Rows from block 5 of a small self-supervised image encoder, named by matrix and row number. Rows with one number within an expert belong to one neuron, the router's apart. Each number is 500 + 25 x the weight over its row's rms, rounded and kept within 0 to 999. All counts start at 0. Numbers have three digits each.
Before each expert's rows are labels from the 100 images, of 14848, where the router gives the expert most weight on average: "strongest on" is what is common among them; "peak at" is the part of the image that holds the peak. Only what is clearly more common there than usual is listed. The data: rendered scenes of toy objects such as cars, trees, mugs and chairs.
# router: router (model.blocks.5.mlp.router.weight, 8x128), inputs 43-85
# up: expert up (model.blocks.5.mlp.up, 8x64x128), inputs 43-85
# down: expert down (model.blocks.5.mlp.down, 8x128x64, transposed), outputs 43-85

# expert 7
strongest on: count: three; light from behind the scene
peak at: bottom left; bottom centre
router.7:527505531521523488525543503499458536502486551523530480526505491526512491506484482523510501468546506531456444488532475489510495506
up.0:509492501494501499448511513504518482465489446514514522438495503533483495537521488513473490559446463493506556514492497491510461497
down.0:487496531502490482529527494494510498513468503501497517523503477472471568449449480517516552467525526473531518509500497509512544533
up.1:517500496466532541491506505524496505516524468484569483533504525521521508529492545495528498474459531482499483447496521450510500503
down.1:516492548525522496486510496523492554494505500477460490492508507518458508535504484482535480509460472498460507479481540448510493467
up.2:491508441508473533539500528505481499491513494492435477473478502521464478498515482479435516474501494497513511532461502512516483471
down.2:464451524509489495519470449475503500487477520522513512546468509468534511438521533515474494542546486496491502521520467531443469466
up.3:551545520522496527511505492520489478517504464526523483477498518491470521473539500518516518506538477500489497515532493529491508472
down.3:518478486477524490526464537499512493492494517491488534489498521484543535471564464476445489474520498491491490528500521492464496471
up.4:504510506517521482535506476509518429507500487479503516489475517510448500463497529486496507514511516506522512514508537452481510494
down.4:508517517510466531526550480506475495486511473511532517501511474523485521500494473466460534519507494549549482506550459516486524526
up.5:532463518484493481552506499494523490467534494556446511518467514481476518507491489520472481534517475511499492501523514558546540528
down.5:491481489511526472460497523503518533479479540544532444482507480481495465518509506487517505468517504484447460483489499492441494493
up.6:515582509491479500549504511469522513508508510441467531498533534497484475499517513491538495489496461496514501523496484539487510481
down.6:532529521533454499471501544482484509501487525470499498495478534521497530484524484436496467492568482479497509486501493482532501527
up.7:487474492529470485552500474442503507515461492474476498541512470509497514461521495495468528558492516525498505543502496526504510496
down.7:534529496528489537453503515449509503496503519503472439448499565516480539515502500455512501518514512496466530481505497536468501479
up.8:497486496515511567484451463495532509501540498526497484498507511515503482503464491476496517491491505520538489497489490507472498490
down.8:502520502509522495512502487463535485493493547460478523513533529521485504466525504491504476525519542486506520521482549553494498539
up.9:505489471480464500491521489524515504512475465492491525535521504531529524521513534531493514526494465470501504458518497493496505496
down.9:511549562529496510461477488477515490539505526513484521493496492524466511529471446494504526520505517542480498513531454494559460494
up.10:500511500511525478498488495549511478527497497539477457508495485543477465490550473508482556509451496537504524523503522462529462479
down.10:486523495521454555508531481494492475468499493464520510498517504472505552477504512451486509519546508472562526504486519488482520489
up.11:501470521554563534569515499460486507488491523518485484517463505500561495484560490504495523478538519497498486461512486517485539511
down.11:507496474484474524482527472493509489533522485527482501509483503526476477491492517453492503517471468521437532517486525501506495515
up.12:496506480522530529484497493535504494535489507482531482525513519523552491514531503511545527517514534534488487484481506492502509511
down.12:532526497511497516478485501494502525499524543486494488495489539523452528498508476433492476514505478481461519492435528496528496481
up.13:527497509479510475508469492568538462488528507549516451482485487459506519518466489494531490456477501520498503484514502549484585485
down.13:489495508486479504522519506493532501456447507479479520482517512514500508494497513479481536521532533522478474507517509502519482477
up.14:509468477517530504514497513498521492508528480492544528507488497578474463530489556512497480506477523492529489461473514452527533486
down.14:492539501508526537489536511525472505517516551504491459471498525519478462495500485479512510485541504467461477448543473491488494463
up.15:510517441504553514518501530481501488521451514510472498493494493511525516490538519490501493521551523471488521480503500538528505448
down.15:488467476515500491525512511502492494473500498529501496486496528482525463538515465512487521476475493456477529490471500495500501561
up.16:465489511554504496480499510495498487454472466507502485499510488510507536502533493530512488503472453496512520535478531507502509466
down.16:473490481535538454481487504531495486537506478533518522523488518512491478492489504512498486504484472558552516538480489498529508435
up.17:469538514490470531503511502474536495508547524479514505498451507490495503528514494504465501508493460516515515531527464521488458516
down.17:528516486499480493515513518469504502502542549501546456511521515502467537541496525515521477495526496552547470502503470535472495525
up.18:531517477515534496444526527483509506498522518520518484499517540486480515542509513503505462494468469483513514466461500478501483512
down.18:480479524515492505461472499577474522520472468528476552529471497498484511465454529487478467497466512500526438513500499517505468458
up.19:511495497484473538461510493529498492497535493529525520485479501570539466546475497476460503518501505517512499480528481480510496500
down.19:469531509476465503513529510440478518490498523480540478535499495453493479467507437515493533468536508506483528524482464522495493501
up.20:502469534519496521451512471524507496473515474526463525512492529410495489482491496505508510521479494493483494532505508510491468557
down.20:479514452518528533538474485528486516491506515491522507513514519513485483460513519477497480502542527462557490461462478492480501442
up.21:473520480486452498493452503522541492461500508487497532505491512491465546491476499477479520524468509509527511551501500543526512421
down.21:487516500520487493503497517528478475517472451498478512486512487520498503491479535486478479509488487509544524499539497510556460492
up.22:535510524519515472520502479499504481507510473559489476561503513514495489467498498504442523521512489546521510503525545507505506527
down.22:494485487498477549474521499478513475455504504479532497449490482480507532508519529490515500464501514442542504490476458528448482514
up.23:521462515504562499521523532507481509503530509512514480522474508499512495478523508522508502476539515489501486437496499478469540488
down.23:513520482530466538493497497501502481528523469486468496476496474500534462509497529453465476471478465508407507479524488506521494530
up.24:565478539488532463518526501487511495455520492575487497544478520465553545506505507500514505497526510487493482487550526520515536534
down.24:444500461482500490483475462520522503486507503516511520483505497483498466484518521489471492526501510513510503502464503526432462449
up.25:518485515524482478520510529467476514519475530465515475527490512494507519509457534481531485475543455524479484564510477560539495509
down.25:494533502488491527480491528483530492478497499497487510449473532548454500526529506479514516505491544442440536466464536477485512489

# expert 5
strongest on: count: one
peak at: bottom left
router.5:492504470440464520479467500519516487525510516489480534548490489481482542461460480525524474533476518510518493528545525498517512480
up.0:491474443543502471500500473489475516505552501499512457524495518496522532550509480501488497528513552494494503463516504520461562490
down.0:521513529504487496487470505496546471490466495507510473506490476488492513480558512541550499503492461525473494460522464550456487490
up.1:499509433495464498491470538486507504549503526446525460478495515499514489488476566499506489455500522465521462560502475513518491527
down.1:503474541452540523498542490492494517491536474475527496512484485507498541495483512507510516474518482481488514501457518500451475502
up.2:524511474520496495514488522491509520491500492486510503524513564508519510533518511508490505475482511484495510489463523458523473522
down.2:538476461472478497498537522540480535502499490525534481483522527477502519511511458501516541484532511493479514483515465475481482488
up.3:499501478498489510506504536506477537528447516461485459534544510551519482502494551508496503497506494488513467499489501512523481515
down.3:524486507463501515463545443544533515493527481513509512486526513509498505497479512518541472535533498521480500507529511477452446486
up.4:548536480493503486485507503501519498486456467546532512517496514498498542494535494540466526515537485530484519521498466461518479549
down.4:494498493532521516494491519485466536508491495517457467492511478512517466484456522449508518449509476454512486482469521518533521443
up.5:509481493514561555511525513508470536513542511500507524497525470532510489487509465513507504489543511503465500495538502496524536482
down.5:481592492558507534502482540511498507462465485505497475496549491483487464500516529479509484484523466484484471496524486552530455467
up.6:508478489484551451492547514543530501470468545531503492511464514498497506485496500505520480507500484496496478518528500516483548473
down.6:498514484484465517491521512449522478527476531456503492500467500498515500527477479499466504468478502482480505533482510464519500537
up.7:509491480523496507531521514492467501491512480462516539495495495510537492547474501476468508494513509473524515458522512469508515509
down.7:548462518494495525497465523503503511488486496480451524506478505507517557448517542458512456539492505520510496521480540474498452455
up.8:482487504493479443500488465484510501490488529543524464489485513457506539497496526495489513497488483473522482511464485477466485528
down.8:501471545488500528521531473486494504460524505456520501500502541494474511500482456522530522485532500485505505497492557495494479516
up.9:523491498496535503512592501533490499499469491544505504506520477530477525531494492506505487520512479518528496490516510484484501472
down.9:486503497537453482497499497509474528490472482520487493502465506468486475496497449492451508476468521556480496543494497505440477504
up.10:494453486500500489529558479502458494523494521537498458512466509478504550508500485507529477505514477477500502480531515485461464519
down.10:500511522512474504507508497485522455481467476506523452471515480504478477549534464493478516506514500520498483506535489566464454498
up.11:487469436486498508490497504530507506504529511470539487494501532491514487514489516515481459493499525461497495514532534506523529528
down.11:521482498506487495508518519453495475506467505467492447507494433472486513529527513484544547504513458500485480477474470509468514489
up.12:518492509526571537529550522488472524505505503522517494483504480529515467504548486503502503494553466505474529452514496484513504489
down.12:524449540451524458487494476483524499466477531487529502478493530500528524493503494513494564494511542506486484508494497498456527513
up.13:488506551484500540498529501461528489484492491528540473507505517510482486511505522446541479523508485490497476529487530431488459518
down.13:492563473492530478501481511512472508552528512480522522501532480516486474495507494563476504468486509496500565435477485517508533501
up.14:535509452526486492506540495488504505503520481480452534519497496466497500529519471549489481493481505489492538458535490559520516475
down.14:530526495513517494512521532500504519547527538501506521497477496480489506489485538532508472512457479494513496499515514515521507491
up.15:472512551490535503519536475516494522517492541524517466499522513471515524459523509518519522536506505497472466483514504466530486481
down.15:493547464480462535523504476474549475525481502490508548504529493543488483531513490504503463525493505528516504487519501499506484529
up.16:478500499550507541529468523461471542516524490483531504505503517507507477482503489509424508496492546543489497513481525505522538532
down.16:493521485547467507479478508481504501524488505522474463499460468451529532516523511484513518485511438494486483490540481486465524465
up.17:485472508519537494512539497533506571478504511498534492542476517503518479490500510487503501488531476525467455520529492524535503506
down.17:465554458508513519491488542505490497535464504483481507498513480527479445533493495491489519453464480495495504518494453517548465506
up.18:516481514473543452524496501504504540482497538509495486507546521478511538460499534478508503516525521466476479537537473501531523510
down.18:511517499501520526505496532524513473527456458481487496496476493546498524466521504538478476493468505514516513523481498448499464503
up.19:520519547497533510500525542499507510466483503498483493475537496500480485490536487476514526519540497510479542495479511488512457469
down.19:556539533477493473514496512493496516488487544500538451486525506491497512505483481473503568486526508541477516482523451489508524455
up.20:497486517493496490507504509510506507489456509468507502561499510521501516482475530466475515455523514511502480541513510504555525519
down.20:516461503495523474467499502478471513526469525519465472512482501493481516486478487504536502493488460494485501486475503455501462509
up.21:547493524474496538480535509500532493540529503495502505479497519499475521532489473475533525522498479523530534467500498463469502476
down.21:468516489552496455516515476527447515514479451500516512518543480514485449495537488535478484511513515551498491480511476544483520491
up.22:480482460529479512520544494472492514508462478499492445523522497495475546541493480499481541502513502508509509474515507477483499486
down.22:454486445486493486493544485512534491499480538540509512515498494502519498508525475478505501536479546510498511512510492553479497517
up.23:506481444476528529510543534482494498517512545548534433482487514526496504504512544474504480504542515450524463511521467504497499477
down.23:549506533512507497506489514505549496427509466513461491479513500484468515507482501514541482490487461468561491513466545507515448507
up.24:500550560517476500509469528496515521445481519511513527474484516483505501474481482479475513493475535521503500542503469535524497447
down.24:461498496535506523474527480521476462563492450505477499489493464523511484515513473503495474521472469487486517466486525506511525551
up.25:518529477472442481488439489473532485543475493495464531528475546505488484521469532487527498481468536494527497467468491490500516499
down.25:504423522521534470457518470456522498494505511517534514519512492523508530524500515461481506526499476517450468504471509471479543517

# expert 0
strongest on: count: three
peak at: middle left
router.0:479510483540541525483533489484501518483509498496486492486530508477481466541513501516532536494489538483468547465440516534552474530
up.0:496496478483509498520494581532468534505447508516518526486496526495511518477508495504488483485506504507471478504509529500498521491
down.0:506523520489494471493486502466497524528473534503476476508536491561485477560544540492474525495518511494421503475524512504501499466
up.1:552523513530526464472531498537492518514513450513565505496504548497528511495517500531480553494490479496492521513509529459511480527
down.1:508427516497473482527505477524490526471498515523496475507483480508447503529465467494520444499526498503526480525518500528469468484
up.2:504515548524495453552488516490497527552522522481506489533523486531499509477523485522488509471546471546497428538534498499489521526
down.2:592543519509488504467494510494514498509487540480510492476533531518483518456501479442505482511556491519503488500515485472490523493
up.3:535527498512502452516514472530551502502505468530526496515483494477516565526507528497471483493525500502507502493496510439478486509
down.3:467475486489513453499464496507501470492517472497487546504454492512532487528473477533455492561497442515510509503460512554481501501
up.4:497538496460493479507487535545530485497493517492503510483511505496490509465533469482479489557518492520505501493506537443491493500
down.4:507497537487491488500506494499499512492485535492510513527527474480486514488477513479520548502491499498465483480497458504537540498
up.5:482520531477496473566490503490495521492506494492480540492524501495473487450520500485483512468525488508515479480516490455489494497
down.5:537536482483438530448523502477493511527494527500461488494494528492454463505500492475564503486491508497496505482536489466536546513
up.6:520512452441477497480463493518551479527528484496473521545458480473477558471494519527507500473449492512512469506538532492495485496
down.6:507519490494533540496490526542526459520514488499493492507495482510502513451499566500531464525512471495531510503476534505495470439
up.7:543497525505487491491492549515495488528540527480555498497501461489546562458537510521507492492540515500491488458518520456474499497
down.7:559524520543520495463464507524522504496487527467500522493526540521511523484498469440497480500486467539447465491488481489531497527
up.8:475531541515475509548492524483526474500509532502514528476482509537482479514512490492457513469514504522531488535525474508493501505
down.8:540526519511502465514517531474521490507503571486535489491545516508499534518505505516521482493517481521529476503523479521527497538
up.9:543502526497473533487502511512509497489497462502481497493505554485468501474506478504483532560496511486492517478502505511503489450
down.9:511518476494498454495496501457529487511502519516528498495533467518518473564468533468495520506509505532420498504507521560503508500
up.10:509523490488487500487478489506521506527523430528494497560479508477476526469479530508483529498456469493527475539506541457493493511
down.10:494573461525546544473525511526523474575532493526515485494487483501510454489527547504497514478462490478485503459486532469503513468
up.11:525472493491515495518494546491503526512497431486484518514505499471462497466500486528498510469532453485502488500468494501510511533
down.11:507501493524448517517508442500497509533524503510520514511468473498536510539472465460422489472489489499511482554499467520494544504
up.12:520533485492487490497431477500533483504507480506523521528494517486511523465476534474491483518465517530527450565525499488505540448
down.12:477565481507504539508502518559508469537484468511508505499495467508524507463509529520486474515481480489532514507514532495506487437
up.13:511572475500552502490505493468534487523479509543496496542481553495544515501572541495489480509511489490504502503497538474530504504
down.13:497426516478480467478516485527453500473518474522512495466484496485460494542477505505461515512485514497479500476469479516466488524
up.14:535505507506446494549509551475514501458518527523529503496512538535517530501509535440500515500521517479496528459498497515519498510
down.14:485499489509515488460475493482467486522513465491469498531488525505532490489510496542500492490462497553468447539545501529512500505
up.15:484478532502469515509493448521476522535512478494488454504513496511483489482468465530501508530499491504500514500495511476494476439
down.15:492517475517535464518513499491555497485483519520492519512541491546529479553472514437495527518497490506516517478510514563538495473
up.16:488513489535455486540505461485508461490472490540490501527508545554511477496501494493462518580485533517516526500490495526524504527
down.16:503483483538473524490500436476460517521481515497503471520490508495482506488494474485518484523546487513470464503476470495477536484
up.17:491487513526473498518455501476493507492528454545477447514519450491532515522520500530517500506528499560504462522498474543505543500
down.17:492445529505494441520508466497474516502525489504543518527496524496495497460524530483478535500467482532483494488507490493473499505
up.18:533490533484490486498498491505490484500478488528472518511487551470504521513473531523528484495524511507519463526540461543515520483
down.18:456513501544515485504527480504463512477467465501472500474559530511558451527493524474506542484517511522488534488510502519539526476
up.19:536504490475531519473458492529454488521495477495507471516489526490504505514485540508530453504496499514493475494514510499529517499
down.19:515487543503505495486502521490507500465511509496503468492483548494497514528524459526529504484535499499425490489502474533514482552
up.20:527491502510494444498513526514515540497495536521547475494501534532502533528479507499516488504495523490477512459502486441504495484
down.20:492514493524481509492483487516453530529500481493477502539478511533520517524453530537494453501525488494437478464511527485476497478
up.21:509506532474493488501444487513538482496509492515484522515473500516468527510452535469513531489467536510521486517489533491486514417
down.21:508533430460478495496513510505519453519471500531509460520501504543516489502514538472542506521480480456530504474507502489516471479
up.22:503473506491492536519504515475485537543494525494513506541506473554507522502502517486513476499481518533507501492512511475478540474
down.22:527502462535485507518525471492479542489452516486485459494518535527452502476525481453503477528558491476466485490487505503440474474
up.23:541539562494479482501482494490518470503525496509509524487519497527496526453472474462440482527503472516516550505511500513505457474
down.23:499511488517477447477477533477479491488499498494507494502483507476542549505479498501492518455479481503474470519481482511519482548
up.24:503493473461422504513467573480509476493511513484505525487471548520479508475508530467489493496457526460522513465482506470473491456
down.24:505528534492461518528510511505483528494509475457503484527500500481464512516509507482474508506530497527470483515519497502509537508
up.25:527523516482498498533511545475528509501493530531521501527492488484527557485493504455503525528553498496484482500509541466524519505
down.25:497469483517529478456532512513472482520503501548523468479480546525480511545555519506476514491467500531450459471504502507469520494

# expert 4
strongest on: count: three; ladder
peak at: top right
router.4:523502483487508517528519541485507508502467497460476517465532532533515493506540481480499478487535463477474526478503477500505497466
up.0:543506489494520535495494526512518479505504477530481520498468465458510494491517495499524475473493488503497502475475535514505531476
down.0:516565516440490498500479538530510477522512481498472486451503510487499486492467489478516531497498509493540452530521482501539505509
up.1:557505513474521494521434520514510490472522493503483523506478469522500535452490474561508484494498524511489518462494528495528490477
down.1:525480518505497505527510486451524530512550495500446502524491538520506498547535465479508495453511509509502449568498477528546523522
up.2:513464506496475499499487494465530500475517546508492492496444461531517506496519479505448487488470461490504483503518480516473476547
down.2:504512479500502514494500496501478521515532516482471495512518535501470426544462530502503525458480555502505477458499505480489557542
up.3:510531505507504473517537474538525507471509510559515510520455500429507543509509522498525518518480493494503517484460525448483492498
down.3:498466492473500448485482519527503499533505473535534531515464455490511512511513524528458489516507435518511471504497531494487483509
up.4:533561462466487482510459510481508512509501483522465529505524509519505477470482492500449507486517523467533526482472455500482524523
down.4:495491494519475477457496483468512473540463512476505456503471509498517494467503492505504473543500493493517536472529492450464507515
up.5:553562486469494518447476527510500475532490480495509493483504519502505529440512524488475504553538506521480502496509535497522511486
down.5:513473504489516467463499485470518517493524516466498458488514523531471488537530495455491521508496490518377482508504497539511507520
up.6:515514517469445511496474510490503502507480496523487502482485527517505509525475539497496540516536525487511484457486470518490490496
down.6:460468513531561450447521462518505479503478485500540515481531499491522454476494480475522513541514495517465564490509520514526521488
up.7:527464508533483511498538538477519469465500490494508516503481528502538505550499577483524517500502514521501520483534502553530513475
down.7:469511523503511469446501492517473479511517458518494493488502509513525485505524464498513515464467500533461486527500514478471527499
up.8:490507470477532478479487521501482490506477509501477547521488518477524495504506533520488486461526525519506428481489504492516544491
down.8:508497522513491454508541505502552497476482527552558504492544496525489488512523467459508507510496463532505511511504474571514484487
up.9:494558489489479509484488513582481499507507525520493492494475508485496456472470478528514524499514540489496500495514487453495496462
down.9:539472519469534488522530517456541510445508527492534515507535518490473511488507483485522518507534517489512500521503473523506497480
up.10:455533517504510481509481531535486496506504507493468516489515525432484467469476487538531531523530540519490537485511526512532499494
down.10:486500497472524486470506521483485535507514526462483489488537477521465493555502531473510501504508480495441547445494547494525513510
up.11:524542497465516453512474482476517520525522477546489530496511481502505463485459476520459521502522497508502543466504484530477559512
down.11:514470485512467535466506508468495516522450524458502489513501525515489531503536511496505482514502493474449497524476491467511463514
up.12:524523538526483521458485493498501493518509487503480529513501480519547546464510502556536544532560515501509473501526494490498517444
down.12:565537551485505483506486540489515500473506481460480518485500498492488555514483471492519453473564483512516487529447500516501504526
up.13:488493504520497482536517468510523499507484463509527517513500507461513552472503479500448511578489446520494501528517507466473498501
down.13:459452538518495493479474459496512485534541456482464494496508495500513478496497543503512523516468505523450500481513521529530527520
up.14:491501512513444507473501497479488490541512508505548491486495493544525496493492491476472531472533547513502516469505474526468527494
down.14:491489501486498509455537505485532509498518532528532486519505483458496460496477463439529546493462507518454499514499469451477517476
up.15:485456505502497509499504494480538491510511483512488522516509454515499545513485507540506448505510518514502543478527499513534582496
down.15:493510481501478501509504469507487529469453497505480472500494513483447498474486454504512510547542498490521492529501491511505461505
up.16:456528551489453482522526537481484514468496499487465544494502506452477465517418510477510490534517488491518502510525479494508487493
down.16:520494516499480502431517464506465513496478490459497469480529522501484511459472515469551509544515512488450530450491495470487526505
up.17:476510512508499521517480497497510484485538486503478493490497518508527470463466501486480524492519486490563578451524508509487541483
down.17:512509482432488545490533529473486497530526518507482506515510488517505503536515513524538480467473512473444466469494523461490520544
up.18:541528514481499506493521531466494479525482470521502472495499494532540505534531519518504535516555502509500496453528490476526535495
down.18:479479512504519498442510489517521493462522458515529528507471503489497500529513539505495485465472480495429479498467566493471502536
up.19:515494517524485529503516459508506513542485462523474495505500519515521483474515494505487583548502487490491527498490548510525506496
down.19:496474504475482488508528525479498499504478536492510490463509518509438510556486513495501491492528540509466480486497507552463505482
up.20:502544517519483519546466456492470520465476449491512531495503521491512471543463495513430497492479490514510534528508480528526519499
down.20:529495514533537505475508484462522519515516546511557504510510499477478501496431510484565478522516472514479520514467483522520478475
up.21:464450521487459533463529523510512509517512538480488479518511493564527497495528534479529473491525536501522474497529498500489511470
down.21:528515451519462530531495443461497526492456513506511448516467522484488525493506510515508518532518499478529492501468497472497498478
up.22:517494508568493489539475463493479515518516519495541472524512494486539545451521502508495511511500507519485499500496517498509503565
down.22:557514520541508506483501500464482525480459518485448488485511541525507483517454485459521489505533496506444476486451491513527500490
up.23:496507520514505528535509456489496491515516428506462530517486514463532491521509470514529479545520519529507495521524499492529549488
down.23:495489554462492494487518558471486473476509492471519524516498458505476515560505501506537522469561476510471462521488518515496525497
up.24:497495514473519498458492516513489425494478498495476509501513552570493503534523526499486490544530532497540494481508520502551497484
down.24:519538485502507503539495513537532503465473455472481507478512474534500502495472515540509490484504506495575511472485533506486497533
up.25:477513485481508532485442499491488532512530515485507501525486501506513507474457480514493492479516520516494517497508508464492525454
down.25:496506453490509460510531519466528511454520521500495493497530564475492492530531447472464546495498521515531496570524477509537480543

# expert 2
strongest on: count: one; airplane; largest object: airplane
peak at: top left; top centre
router.2:501526497507477525491540509497500507493496466483538497488503515485476482505494505461448511484530522499596523473500487477485513488
up.0:529491462490511521484520502456543497473482465498454512511483509516525487505564497500518491533491525509521543485501510503514453499
down.0:478519515488518537481494479481521543494501492487496526502445526522496454510491524503535535503485527489440466464505517504476512491
up.1:503496547484511500500546498527547517515536508503505442496489451487507529500530543463506467552547486489507579489509498468478522549
down.1:497501489529527477491471472527528454504493497553472494514462542514505492521466470498515481476491519514484432505480499495498502461
up.2:507466526525487492533468461504500533518493468518502519522534470489554585464498509518476540503515457513501478494518506529512485523
down.2:508521489510512493537464507488477540514523512533496478508453517473474516493484461538520467475557550480475460490473507531501469516
up.3:561561487412518519507496533477519503479532535493497462495486535536500488530471518460502464509475507498484498485491492515494528479
down.3:539494499510484482530483472495519523525516543505516504496527527440476515483483493439510474503544518490502489472477495443485498523
up.4:547468507465485523490551473505563517527509501481480534503473489502530491543468498484537497574499465505502527500543515478490562501
down.4:487466514508525497472494544500513515533510528487484474496483534497491489497479461449476479465477504499523510472548480483508459502
up.5:514529515515492515496447538498440490524510495497496519502483507530512470482504541501468489472467520485498518491526486507513471520
down.5:455438533511554465441471518523522476510491499499489473491505457532499468482541499517472490519477516503522538502550522520491514511
up.6:478511525516514490534475513452503531512585511522530485515513547477503508530487525479476480484533529481505490514484460517496559512
down.6:525470507502529472431471515535503500465497465536492519478476501479456483499503480481513457509491487541503492549478547513490492487
up.7:482525528513549483523502467463510553481522484557510550506523511475488525498499482469498524480536516526517524503458480510498540478
down.7:515481483502509496433460514547499493463486457502466481508452475527493497515531507529503475530469480547506510528479550538495507499
up.8:542528506484493454515492537456501537472488494446529512522522533475506506504499484498498497509518487526438437501450466502486488475
down.8:490469524496500480483516498510508514548532503554516482476467489464482503501529493499478500496522523494519546481534548472475501483
up.9:525545508455510471516476554501526518484547519469505444514504503486499548515502516488494484501544477509443466494444475502499509507
down.9:483478502514518488463515508521506467522516479529498506495487528460490486497513485505471547488482486497535518502521525488499508468
up.10:490468472532491530509493503511499543538475507470490511496529473561491473501477497511499494542504481538545494503523494507476482480
down.10:513554552479499516498510513503468477495541487497506484487507491515500481497457503486468479438486475505505496474557534520532478520
up.11:502463506521514470496465515468523480488503502462453534484530531486510471462493493500532479516499487485491516512518513570515496518
down.11:521532480439538531532537529503483520478554506525506506532524448489523477487488516524539495499474497474467485457491553482549458503
up.12:478488456469528510470483522496532490474518524555502508503500552477508504532507521520539498493481533485460492507495502557498529488
down.12:510493530517548505565458500518500501489536470519526487541493477516500502447521479542465509494550488504542557501467487533501482470
up.13:481500511525480458512456500476504539516558531476516504499524513466504507560445523489453484493483484489514470501466468533489565524
down.13:525500515502552483483498533533483505496495447544520521494494494490474457474513490503506443502523520524502499511508533519521448490
up.14:535503506479499464529536475464526546490477507517472507509512527495501534500521483494498528480548516519513548508470509522542488509
down.14:473454464526511541443472545509471495460514467472505458510452491504507534519534522542516486508461524501463499503522526534482493515
up.15:565473496495518518490502498527446497454457460515476456498475471526528516497537491525511460503470509503500520507504540522486531488
down.15:488508477513499500475499480523459491497487449500475493475485512521542509502540513525457504575494474490478533532479512508463492463
up.16:526480478473498454495474508501527508561498528534454455519488496507516511484505490561511514541492471558496503507515485545492510451
down.16:481521500491469522490514508530495477473494520446493476472509486499468512483508477510518534491495548499487517484504532484477495477
up.17:479490531480534458512512488494541461530501535514503538519492510515492494475502531517540499509485533528515474514507506530552484441
down.17:506522495456557499468474491509507465527491497509499505476494512494512457495518514511492534503484513506495508425501497493484505507
up.18:469466507519532459513528533512488504520520461490522467496512482470511509458545531495503463525521509450504551513488500512488509513
down.18:500511491510545481520498502512532513498518500566504493558474523484483509469481484505500507496523484536525487551458512480503497464
up.19:523491511458503489502503481493520497505503523505456564519495507518494467487533484533498516536453504549489520513516556462504496510
down.19:500478514501481468486507517474532504499499465519511484514468492508493531485486491470484551463513447501510504481528538501487508497
up.20:482489545479510416496493508507551469540521551524502518503484532501483501482474519526535499498502527527511472531483510500548497432
down.20:486522496475552512461478491524482456501512485488486543466502505487504460499530515513497511528499502500499527459496511501490474501
up.21:491447500510496465493504483482524503475494543518490469484505528496488508517496520494539481516460471486460468541498516519486504535
down.21:481515502474451508550519508502510485461521539469509498510553487492518513517517492487479531528482443476507516520472476495510504524
up.22:492504530484484477491424511553499466529551516499499484500465499503491508482475475542505493499478499511468493522494487536479499515
down.22:439491507508522500460460514522520506472497480473470487496503468532480450525521504547500506492458509512504497506522505496510465512
up.23:508485490508480504486523482466506482499485508519494480503499514495496519488465488496501476521499515524479457493492520473483485506
down.23:455487514474514497467480471533518484500481495517473481467457460518498471506539511511496500475429508488500524508470535538492546487
up.24:517490529483494459520499488515522430498510492483481494514509513507507509500489485505514498512507511516494479496476511504559477493
down.24:472485472547511533462529535484452488511499488491533533469475513503494493520528510556490524451464535466508511507528506515476498496
up.25:482540491459499530491473515527563505494507531505434510497482517455478508453507487543522553499530491491480543494518497498521508498
down.25:491555473530499532495523516546467468463513509465490527474522516481503506506517489469504516525486480504471497496520504496537491487